Weights of a small image-text matching model.
Model: 5.62M parameters, 48-pixel images, encoder arch vit, encoder patch size [4, 4], encoder width 160, fusion encoder width 128, fusion encoder norm layernorm, fusion encoder activation geglu.
Data: trained on close-ups of made-up surfaces with and without defects, 203450 training examples.
Rows from block 2 of the image encoder of a small image-text matching model, named by matrix and row number. Rows with one number belong to one neuron. Each number is 200 + 20 x the weight over its row's rms, rounded and kept within 0 to 999. All counts start at 0. After the name is the row's rms in percent of the matrix's.
After each neuron's rows are labels from the 100 images, of 14976, where the neuron reaches its highest value: "strongest on" is what is common among them. Only what is clearly more common there than usual is listed. The data: close-ups of made-up surfaces with and without defects.
# fc1: MLP up (encoder.blocks.2.mlp.fc1.weight, 640x160), inputs 0-53
# fc2: MLP down (encoder.blocks.2.mlp.fc2.weight, 160x640, transposed), outputs 0-53

fc1.581,087,192,219,204,240,216,163,169,202,198,223,215,203,212,209,224,187,191,200,232,200,165,189,198,279,210,189,202,225,237,219,186,207,206,204,222,195,239,193,221,191,197,211,159,226,219,183,224,178,201,187,203,198,203,240
fc2.581,086,188,182,198,185,150,270,211,183,207,210,210,201,191,214,187,206,207,213,183,210,211,200,199,138,171,211,194,184,164,168,199,208,196,183,158,195,170,202,191,230,203,201,216,201,195,195,202,200,191,199,196,175,202,149
strongest on: stone

fc1.40,119,171,192,190,223,178,258,183,186,213,188,196,211,202,195,188,198,193,202,209,223,175,205,200,177,209,192,208,188,153,240,214,196,209,188,188,231,166,194,211,196,193,210,184,212,208,190,211,188,194,205,206,219,138,221
fc2.40,133,253,215,218,184,243,156,245,211,168,212,197,199,181,197,181,202,204,186,193,167,203,197,202,233,181,195,208,208,236,177,201,192,202,189,203,184,237,200,198,194,200,184,223,200,174,198,201,199,206,186,202,195,234,179
strongest on: leather; bright spot

fc1.533,114,206,217,180,199,223,207,161,201,227,233,209,215,172,205,182,194,186,187,207,208,174,191,221,185,175,175,213,209,165,195,191,199,219,194,179,205,199,199,207,183,186,173,209,209,210,198,197,197,203,187,212,196,205,184
fc2.533,112,205,192,222,194,180,207,220,196,191,195,199,200,221,202,213,198,196,191,160,211,217,202,205,200,235,208,161,210,217,195,195,193,206,195,216,211,195,196,200,245,200,220,194,197,216,210,191,200,194,212,191,210,199,215
strongest on: hole; tiles

fc1.389,112,243,207,221,209,184,184,162,209,223,210,208,190,225,195,186,195,185,198,183,204,190,196,212,214,181,232,210,221,222,229,185,203,201,193,208,158,207,196,226,187,197,205,231,196,206,199,213,209,201,167,206,188,207,223
fc2.389,093,181,178,201,199,220,187,220,180,173,222,213,200,192,205,203,216,204,206,213,190,195,202,192,182,225,181,202,182,189,168,200,203,202,194,168,230,183,204,191,184,209,188,180,199,180,193,201,203,174,189,198,198,182,185
strongest on: hole; tiles

fc1.136,089,186,223,189,208,191,157,157,184,197,191,203,227,232,206,164,202,196,220,213,224,170,203,217,251,209,179,198,198,200,195,215,194,213,182,228,144,248,188,218,195,196,240,196,224,245,183,208,183,191,216,198,200,218,193
fc2.136,078,189,191,171,196,175,238,261,207,174,184,200,202,185,203,227,207,207,201,178,165,223,193,193,194,153,212,235,188,248,229,214,197,196,222,185,221,182,200,187,185,203,187,188,201,144,193,202,200,204,185,200,176,187,215
strongest on: tiles; bright spot

fc1.266,105,199,202,224,187,160,204,193,206,210,221,183,209,242,229,180,203,186,180,186,242,187,199,213,204,230,191,231,219,175,207,201,208,205,186,183,184,180,195,219,184,195,160,177,198,253,195,224,189,192,180,208,208,180,240
fc2.266,109,237,173,179,230,226,206,194,214,193,214,192,200,179,200,204,199,205,202,227,158,203,200,192,218,178,196,169,202,236,199,189,184,196,188,188,186,235,207,200,231,199,237,224,200,178,206,207,195,206,197,197,205,223,179
strongest on: leather; bright spot

fc1.222,085,213,186,186,213,173,215,220,197,233,219,170,235,157,205,185,200,200,191,184,184,194,186,209,146,244,191,206,190,238,173,181,198,193,212,188,183,192,189,214,179,196,194,178,212,189,170,184,207,199,213,201,198,224,247
fc2.222,082,217,242,237,170,237,191,183,198,195,191,198,201,209,189,216,196,202,194,182,220,183,201,198,213,181,221,205,204,186,219,210,198,204,204,242,229,220,204,201,233,198,206,207,204,224,205,198,196,211,198,195,211,192,186
strongest on: stone; specks

fc1.632,126,186,198,178,184,173,250,158,204,230,207,197,214,198,201,169,211,193,200,217,202,185,200,206,170,217,196,202,208,194,197,207,203,202,199,180,184,175,201,209,193,201,199,182,221,236,197,183,189,200,205,203,194,121,245
fc2.632,125,233,217,237,205,240,168,261,188,167,201,205,198,205,204,203,206,210,175,176,179,199,195,200,235,184,191,215,199,207,204,195,204,202,189,217,207,212,199,191,197,204,191,228,200,166,197,194,199,188,183,198,203,229,163
strongest on: hole; leather; wood

fc1.351,103,188,236,215,198,209,216,186,221,214,195,198,206,198,205,212,183,200,210,198,178,201,193,216,220,167,226,198,211,223,196,185,201,185,198,225,185,199,204,218,244,189,163,206,212,206,202,205,184,205,201,198,206,224,205
fc2.351,111,170,161,180,216,174,173,177,193,201,206,201,200,204,194,193,200,200,211,204,207,200,202,196,192,241,175,195,197,197,204,197,198,192,214,169,225,182,202,194,193,208,218,164,199,191,199,201,200,197,195,204,215,190,219
strongest on: specks

fc1.219,088,182,227,181,178,185,208,179,206,208,182,197,197,186,202,166,195,193,184,184,211,199,190,216,190,193,197,213,199,160,183,205,201,220,198,199,234,171,199,213,162,186,225,236,211,204,187,209,201,201,185,209,219,178,217
fc2.219,088,221,187,224,217,222,215,230,181,180,227,205,199,207,205,241,196,198,180,178,198,198,204,203,179,213,207,171,211,196,182,192,194,206,180,199,192,214,201,200,266,200,202,209,197,208,214,196,199,182,211,189,204,221,183
strongest on: hole; tiles

fc1.318,133,189,207,235,197,207,163,177,200,196,240,208,198,178,183,199,198,204,230,203,188,215,199,208,219,172,228,184,187,180,197,202,211,200,186,172,166,171,197,219,165,196,183,225,212,196,176,205,193,198,210,197,183,174,208
fc2.318,139,214,198,179,199,209,234,205,210,192,168,192,199,220,192,203,201,201,189,177,206,178,201,198,176,239,162,199,206,208,177,201,193,202,211,217,237,235,199,201,238,200,208,163,202,207,201,192,198,216,194,197,237,208,201
strongest on: tiles; stone

fc1.417,101,171,229,283,220,193,172,198,204,184,222,208,216,227,202,201,208,197,180,196,233,146,187,209,195,229,179,222,195,161,211,199,199,217,189,201,206,173,193,209,176,195,163,173,208,198,195,203,200,209,161,219,204,212,216
fc2.417,100,236,142,147,193,211,233,203,207,205,205,201,201,173,197,204,199,200,212,218,150,252,196,203,220,206,203,176,200,225,180,184,193,197,186,196,172,225,203,201,235,197,220,232,196,208,202,200,199,200,209,196,190,201,189
strongest on: wood; specks

fc1.57,106,206,235,220,208,223,216,203,208,160,162,214,215,222,186,181,203,195,193,199,220,198,187,201,206,233,175,223,216,194,213,208,205,201,198,234,163,225,201,216,208,199,180,251,205,208,185,191,187,203,188,209,212,227,211
fc2.57,106,191,166,175,180,149,196,209,207,236,245,201,201,220,197,228,198,198,210,199,180,223,199,199,207,191,190,177,198,190,184,202,189,194,193,166,224,196,198,192,207,198,208,159,204,179,203,202,196,192,198,189,172,212,212
strongest on: hole; circuit traces

fc1.129,114,241,224,196,197,208,208,193,208,178,198,211,222,218,189,148,201,209,194,195,204,181,192,206,201,255,187,205,211,228,180,214,208,219,178,191,199,214,195,213,165,191,191,225,216,191,194,202,197,195,208,205,209,169,215
fc2.129,111,181,170,198,193,197,207,218,197,212,201,198,200,200,196,232,198,193,199,169,203,219,198,210,192,170,214,172,216,154,182,194,203,197,194,209,217,191,205,203,257,198,218,186,199,215,212,196,198,204,212,194,198,222,170
strongest on: hole; tiles; wire mesh

fc1.70,075,176,233,194,218,220,164,198,214,194,215,192,204,204,230,211,189,205,231,200,196,252,190,201,223,182,214,163,223,203,180,181,199,202,186,193,194,199,200,217,191,192,229,199,205,198,180,215,194,211,227,199,177,251,230
fc2.70,068,231,208,200,183,189,213,201,207,217,189,210,202,201,196,210,207,206,165,235,213,133,206,185,159,215,181,235,198,218,228,193,207,205,224,196,256,205,203,201,215,199,183,169,191,186,192,204,211,224,171,213,230,170,199
strongest on: specks; wood; tiles

fc1.625,096,212,260,241,225,209,183,186,204,221,212,185,223,212,173,238,205,205,165,202,186,174,191,201,243,204,181,225,217,228,237,178,197,192,201,197,190,214,208,206,203,204,181,187,214,167,200,204,196,210,161,204,203,227,212
fc2.625,094,175,153,180,162,154,216,205,188,201,194,206,203,198,202,176,200,194,218,199,212,232,197,201,164,192,229,161,179,192,156,204,204,193,185,163,193,184,198,193,218,202,211,219,202,229,202,201,199,193,214,194,178,187,184
strongest on: hole; tiles

fc1.601,093,186,196,196,182,204,252,181,207,177,243,201,217,173,208,193,192,193,202,204,195,159,201,207,159,177,165,183,200,190,209,204,198,199,193,213,180,224,195,202,243,197,191,212,214,247,194,185,194,199,210,198,214,204,146
fc2.601,091,225,194,196,192,223,137,212,217,209,177,207,198,219,201,200,207,200,202,209,208,231,197,197,264,197,191,213,188,200,205,188,194,197,196,176,190,190,198,199,169,205,204,147,198,181,191,203,201,198,173,202,183,189,224
strongest on: stone; tiles

fc1.332,093,152,220,236,214,195,115,195,195,218,207,194,215,218,201,210,201,196,182,195,214,175,183,205,262,190,163,226,227,167,180,181,202,213,223,200,195,198,197,211,207,196,169,160,218,199,206,193,195,194,168,205,199,237,216
fc2.332,088,203,175,178,213,176,284,187,211,220,181,197,199,173,196,205,204,191,218,228,185,215,207,190,156,221,228,164,185,237,185,203,191,194,183,150,217,184,204,195,246,200,219,213,199,219,200,208,196,212,215,195,204,200,188
strongest on: crack

fc1.230,095,214,214,161,181,208,200,190,200,187,217,206,221,166,192,153,202,197,188,204,200,189,187,204,202,205,193,202,197,175,163,206,205,212,189,171,213,187,210,208,162,193,194,208,211,178,190,205,192,194,203,221,198,167,200
fc2.230,109,193,190,193,212,200,226,190,200,211,189,195,198,207,196,237,193,192,189,174,203,214,203,206,181,227,195,164,217,189,202,190,193,207,195,213,226,211,200,203,260,198,219,185,197,230,213,192,198,202,210,195,216,222,200
strongest on: wire mesh

fc1.64,091,203,185,206,217,222,126,239,204,182,209,195,213,205,205,224,196,201,207,194,187,219,178,199,249,198,221,196,195,201,178,178,203,212,209,188,219,187,188,203,177,203,194,198,217,169,184,206,182,189,192,211,193,210,187
fc2.64,094,185,219,175,200,157,281,152,197,208,188,201,201,186,195,199,195,197,207,219,226,184,203,193,154,218,201,196,193,217,206,209,200,201,203,182,198,214,199,201,220,198,203,184,200,231,195,199,200,219,212,201,184,210,235
strongest on: specks; wire mesh; tiles

fc1.614,103,209,168,198,227,221,186,207,207,171,227,213,225,187,197,190,205,207,190,185,190,180,188,210,198,216,159,203,204,215,200,196,197,217,195,159,217,229,194,210,158,200,193,186,217,191,192,178,179,194,203,207,219,211,248
fc2.614,104,189,210,215,154,185,232,183,213,232,208,194,201,209,189,204,192,191,207,187,228,224,204,206,166,188,232,171,206,179,190,203,197,199,198,241,204,177,206,205,266,193,223,209,200,226,207,200,196,209,216,196,197,195,159
strongest on: bright spot; circuit traces

fc1.284,086,191,214,200,171,169,191,197,192,199,231,173,204,201,186,244,198,208,232,220,179,209,206,209,219,189,270,156,204,205,195,198,212,207,188,209,184,218,195,215,209,199,204,156,211,191,185,194,201,194,240,222,176,182,200
fc2.284,083,210,201,179,214,223,211,217,208,204,174,205,204,170,203,185,201,209,175,189,205,180,201,190,187,218,172,241,189,227,215,204,210,203,215,178,213,227,199,197,192,207,182,194,195,173,185,205,210,218,180,204,215,236,200
strongest on: tiles; wire mesh

fc1.76,120,160,187,169,221,180,233,196,198,206,182,207,208,202,187,189,199,194,204,217,218,162,204,208,221,206,190,203,192,185,168,207,194,198,188,182,222,190,193,204,181,194,195,177,213,229,194,186,190,208,198,197,217,134,237
fc2.76,109,249,204,231,180,235,176,229,206,190,220,196,199,209,198,202,200,204,179,176,167,232,197,207,205,181,195,202,214,209,231,189,201,201,192,225,180,201,204,198,194,202,204,233,199,165,202,198,196,193,184,199,186,251,156
strongest on: leather; scratch; bright spot

fc1.461,078,231,227,210,202,198,177,231,206,190,209,223,208,224,192,218,192,198,207,173,197,215,185,214,218,186,194,189,222,188,182,176,220,205,182,212,177,218,203,229,184,191,207,260,224,218,183,200,185,189,201,205,149,204,229
fc2.461,080,170,194,194,197,203,200,154,193,213,211,201,200,217,201,190,200,203,182,229,221,155,198,190,175,271,185,208,213,197,217,194,202,202,225,207,241,165,197,201,217,203,215,162,201,195,204,200,196,210,187,201,256,196,226
strongest on: stone

fc1.116,102,179,233,217,208,174,161,198,218,185,249,210,202,173,200,223,191,197,218,228,195,201,192,205,252,183,210,163,216,214,173,205,202,202,183,197,139,207,211,224,188,201,212,169,209,194,189,217,190,202,236,201,165,205,225
fc2.116,095,222,196,175,220,219,240,198,206,205,168,198,199,205,198,209,207,198,176,200,205,175,202,185,150,225,171,216,198,193,228,190,200,206,224,207,261,204,198,196,211,202,208,205,198,190,202,204,201,214,171,207,259,200,205
strongest on: wire mesh; tiles

fc1.450,130,189,198,225,201,216,211,225,247,186,196,200,208,186,188,183,211,197,154,199,206,167,171,203,168,209,188,232,257,178,196,166,187,196,204,198,212,225,228,205,176,175,192,197,209,193,214,192,190,243,167,244,219,206,191
fc2.450,075,198,191,181,218,197,200,184,224,199,206,186,194,184,170,206,201,216,210,201,186,215,178,159,211,202,217,188,237,226,209,168,138,184,191,185,175,180,205,184,198,137,211,202,186,198,251,219,214,203,190,212,184,187,210
strongest on: circuit traces; specks

fc1.537,091,209,204,212,204,191,209,188,192,194,198,207,206,184,171,208,190,200,215,194,205,193,196,205,264,190,209,180,186,202,198,218,202,191,169,159,228,154,194,213,170,202,245,209,218,185,184,203,189,198,243,211,218,187,229
fc2.537,091,221,217,224,149,241,204,220,189,200,195,203,204,174,201,181,195,202,183,197,191,199,201,207,152,215,225,211,199,192,172,208,208,193,215,226,207,247,200,195,207,208,175,214,197,211,197,197,205,204,208,200,204,207,180
strongest on: tiles

fc1.250,086,173,249,226,174,176,191,153,184,182,271,181,230,197,211,196,199,193,186,200,224,188,192,201,202,233,178,201,194,193,218,200,211,203,174,184,226,204,196,208,192,202,143,162,227,186,196,186,174,202,191,208,182,157,219
fc2.250,080,268,165,169,208,226,203,249,224,211,184,181,200,205,192,202,203,198,193,199,159,227,195,195,214,158,195,193,194,219,177,190,189,199,189,205,143,195,207,191,229,204,222,255,200,202,191,206,195,199,204,195,197,211,173
strongest on: wood; hole

fc1.186,094,153,247,236,212,224,212,227,181,207,212,205,215,248,229,196,207,201,192,183,207,172,195,195,183,215,188,203,205,167,188,209,195,212,188,202,225,186,183,203,222,199,179,203,208,232,202,217,173,195,192,203,200,271,202
fc2.186,094,250,154,135,212,189,190,186,224,190,209,189,203,181,190,213,191,194,219,231,170,226,206,190,236,203,196,187,195,257,234,204,184,194,201,190,159,215,201,201,211,196,227,192,205,193,202,209,192,219,214,199,179,174,218
strongest on: circuit traces; stain; wood

fc1.213,067,236,198,243,206,192,136,192,215,187,228,200,191,216,213,235,206,189,184,207,181,220,186,210,255,197,208,205,210,196,237,177,208,198,206,211,210,205,199,210,164,194,212,237,194,171,178,209,204,198,208,212,178,197,204
fc2.213,070,197,194,157,195,181,256,180,187,199,210,211,202,169,203,207,199,202,207,208,218,182,208,191,147,234,206,176,191,213,171,210,203,202,201,146,201,215,204,201,231,194,171,172,200,208,203,202,195,206,200,194,206,210,217
strongest on: specks; tiles

fc1.635,096,162,227,183,174,183,208,155,191,216,230,210,212,188,186,161,193,178,194,189,236,184,199,215,175,180,174,207,206,151,174,199,199,188,191,193,206,185,206,217,190,189,179,216,218,227,204,195,190,193,213,219,197,172,200
fc2.635,096,244,189,205,233,227,209,248,182,188,192,208,199,203,206,226,199,206,179,181,178,192,200,200,221,218,191,182,202,227,197,188,194,203,192,205,228,216,199,197,240,203,208,218,197,183,206,192,200,186,190,189,219,210,192
strongest on: leather; bright spot

fc1.199,104,195,243,210,255,202,184,142,209,224,217,199,233,217,201,256,200,189,179,204,212,197,197,211,251,180,169,188,212,215,233,195,199,195,188,199,179,204,196,209,194,200,212,165,227,179,202,196,179,211,195,202,204,247,211
fc2.199,086,190,166,191,169,162,230,262,189,169,195,208,205,198,204,145,202,205,201,209,212,203,196,199,179,186,217,176,179,205,158,199,203,193,184,166,212,176,198,190,197,202,179,237,199,227,189,199,201,187,187,194,189,145,181
strongest on: tiles

fc1.95,101,155,254,238,220,180,197,155,203,232,238,188,213,198,219,190,193,193,206,188,202,196,200,210,212,202,190,210,214,214,188,204,204,207,204,187,239,156,196,211,160,196,217,179,209,184,188,201,195,191,212,211,190,200,211
fc2.95,100,256,147,191,159,235,237,232,205,156,207,191,201,181,189,198,204,200,182,214,200,201,206,196,179,195,216,175,193,212,199,195,193,199,201,203,205,254,203,193,246,203,188,233,198,229,201,202,201,217,211,200,211,203,183
strongest on: wire mesh

fc1.457,069,187,197,240,165,191,173,244,218,189,213,184,213,193,210,198,207,207,221,223,189,237,189,206,185,174,202,186,192,194,187,180,205,199,214,188,210,170,197,207,198,199,214,166,202,183,187,198,191,186,224,202,185,191,164
fc2.457,077,230,211,154,210,238,214,173,209,195,187,201,201,205,192,195,198,200,181,209,209,182,203,183,196,247,208,190,199,234,232,203,194,208,213,194,226,254,201,205,202,192,178,197,199,201,204,203,197,225,185,205,220,204,244
strongest on: wire mesh; specks

fc1.108,101,183,205,169,188,156,238,176,194,203,178,198,205,207,217,175,200,190,214,218,229,148,208,207,189,202,191,186,197,170,158,213,200,209,198,190,206,192,198,204,191,200,224,187,211,222,196,153,193,199,227,202,224,145,228
fc2.108,104,229,210,242,191,257,166,248,199,191,212,199,198,205,198,172,206,206,163,180,156,232,198,197,217,193,205,231,198,216,227,198,202,196,199,217,197,189,200,187,204,207,169,228,197,156,199,194,199,192,179,202,187,223,167
strongest on: leather; bright spot; wood

fc1.226,090,209,186,179,221,234,152,223,217,201,184,210,194,201,199,213,192,211,191,192,194,207,184,204,185,139,172,219,208,181,221,170,200,197,200,198,171,230,198,217,188,196,180,210,202,208,194,202,209,190,161,210,178,241,180
fc2.226,097,162,220,218,197,145,246,152,190,195,214,198,198,203,196,205,199,198,217,213,221,174,203,198,178,269,196,177,197,219,178,210,194,200,201,175,230,182,198,201,231,196,211,166,203,212,198,195,195,207,214,199,216,195,243
strongest on: tiles; specks; crack

fc1.588,101,178,232,197,201,195,219,208,166,204,166,211,219,229,207,225,205,193,214,188,229,181,200,201,186,197,191,201,192,137,251,209,199,208,180,198,222,189,193,200,184,190,206,174,208,223,197,208,199,193,196,214,195,214,213
fc2.588,108,230,194,195,217,228,174,210,208,189,227,202,202,145,204,175,200,200,186,221,141,205,195,197,233,191,207,212,195,259,182,197,197,206,199,205,149,238,199,203,185,200,176,238,200,174,200,203,202,201,205,202,210,194,198
strongest on: tiles

fc1.328,088,187,172,206,208,166,165,174,184,213,228,236,228,199,213,246,208,185,177,219,189,188,188,205,191,204,183,177,200,194,218,200,200,212,185,215,184,228,199,206,208,199,166,140,228,191,190,178,190,207,197,221,210,201,201
fc2.328,078,220,219,190,183,229,235,225,222,207,219,206,202,203,197,164,198,205,200,185,210,235,195,190,213,228,218,199,189,216,190,197,193,197,196,157,200,169,196,191,204,199,210,238,197,213,193,202,204,216,188,198,168,200,174
strongest on: stone; specks

fc1.225,117,173,199,233,215,174,192,164,198,190,200,194,207,208,196,242,204,196,219,204,223,200,200,204,208,207,226,163,200,167,178,207,200,201,204,200,163,209,205,199,244,203,220,190,219,223,199,200,189,206,222,198,206,187,217
fc2.225,138,216,214,185,200,225,188,226,201,192,204,199,201,169,202,165,207,207,194,216,170,198,198,189,206,187,173,243,193,234,228,203,202,200,205,207,199,215,201,195,144,203,168,203,199,154,192,203,203,203,181,211,204,200,194
strongest on: tiles

fc1.52,140,187,205,228,194,204,211,224,243,188,191,199,196,207,198,199,211,206,156,195,218,169,166,191,170,212,189,219,246,176,199,179,176,198,204,208,212,222,232,204,198,166,209,195,199,200,212,200,200,245,177,234,217,217,197
fc2.52,083,199,192,183,221,211,195,192,225,195,204,182,194,174,171,196,206,222,203,205,180,212,167,157,211,195,209,205,233,224,208,168,137,178,197,185,177,184,208,181,184,141,202,206,188,193,245,221,215,210,185,209,192,194,202
strongest on: circuit traces; specks

fc1.247,116,175,191,163,171,172,252,191,209,207,189,200,207,204,209,189,204,192,203,221,220,148,210,201,189,212,168,193,197,187,183,215,195,193,190,177,202,218,197,205,218,201,187,167,214,223,205,179,188,215,213,196,195,160,233
fc2.247,111,236,187,212,225,255,148,236,220,189,198,192,201,194,195,190,205,204,186,188,159,240,196,198,243,180,200,224,204,225,231,195,196,202,195,228,182,199,198,198,174,203,192,232,198,152,193,199,200,201,184,199,205,228,164
strongest on: leather; bright spot; wire mesh

fc1.436,122,231,217,185,207,232,194,182,197,183,216,201,213,167,190,169,205,205,190,221,186,180,193,210,204,208,186,203,208,190,205,196,206,217,187,165,218,218,204,215,169,193,178,202,219,174,193,202,191,197,204,211,205,201,196
fc2.436,142,186,185,206,188,172,220,206,200,211,201,196,200,230,197,235,195,194,198,163,219,213,202,206,181,213,200,163,213,184,177,199,195,204,196,213,210,194,198,203,254,196,228,192,200,228,211,192,198,199,217,191,214,198,200
strongest on: hole; tiles

fc1.459,097,180,204,197,188,199,195,158,191,190,198,202,206,183,192,163,191,185,224,214,217,194,196,214,153,181,183,193,196,144,196,191,195,192,193,188,181,158,195,223,179,191,190,209,205,231,178,188,211,200,226,212,213,171,189
fc2.459,103,215,226,199,201,207,214,226,190,195,195,197,198,204,197,211,200,204,171,169,190,206,202,199,211,234,184,205,213,236,202,186,196,204,208,229,241,203,201,195,250,202,208,196,197,197,205,193,200,195,190,200,225,227,206
strongest on: stone; specks

fc1.161,080,207,217,202,173,193,215,165,183,171,223,187,219,193,186,144,202,182,198,183,241,195,198,215,149,174,186,200,201,143,193,209,200,185,188,210,190,176,209,207,186,196,204,233,226,211,201,197,177,203,223,210,214,166,184
fc2.161,073,210,216,213,201,201,183,247,178,185,207,213,198,205,211,232,198,200,172,174,181,194,199,199,233,232,195,209,206,239,212,182,199,209,197,211,224,216,199,193,232,205,201,197,194,183,209,188,202,183,184,197,212,215,207
strongest on: leather; hole; bright spot

fc1.295,099,218,228,203,227,228,151,205,202,178,226,181,207,193,181,249,200,213,175,170,205,238,189,195,224,185,188,207,202,198,214,185,203,191,204,183,208,212,196,198,189,202,160,201,212,155,198,182,213,186,174,216,191,264,188
fc2.295,098,176,191,181,168,154,261,174,204,224,187,199,202,190,190,195,195,193,208,216,220,191,205,201,159,231,220,170,196,205,173,209,201,203,207,202,200,196,199,201,235,201,216,184,204,247,203,199,199,214,227,198,190,182,217
strongest on: tiles; specks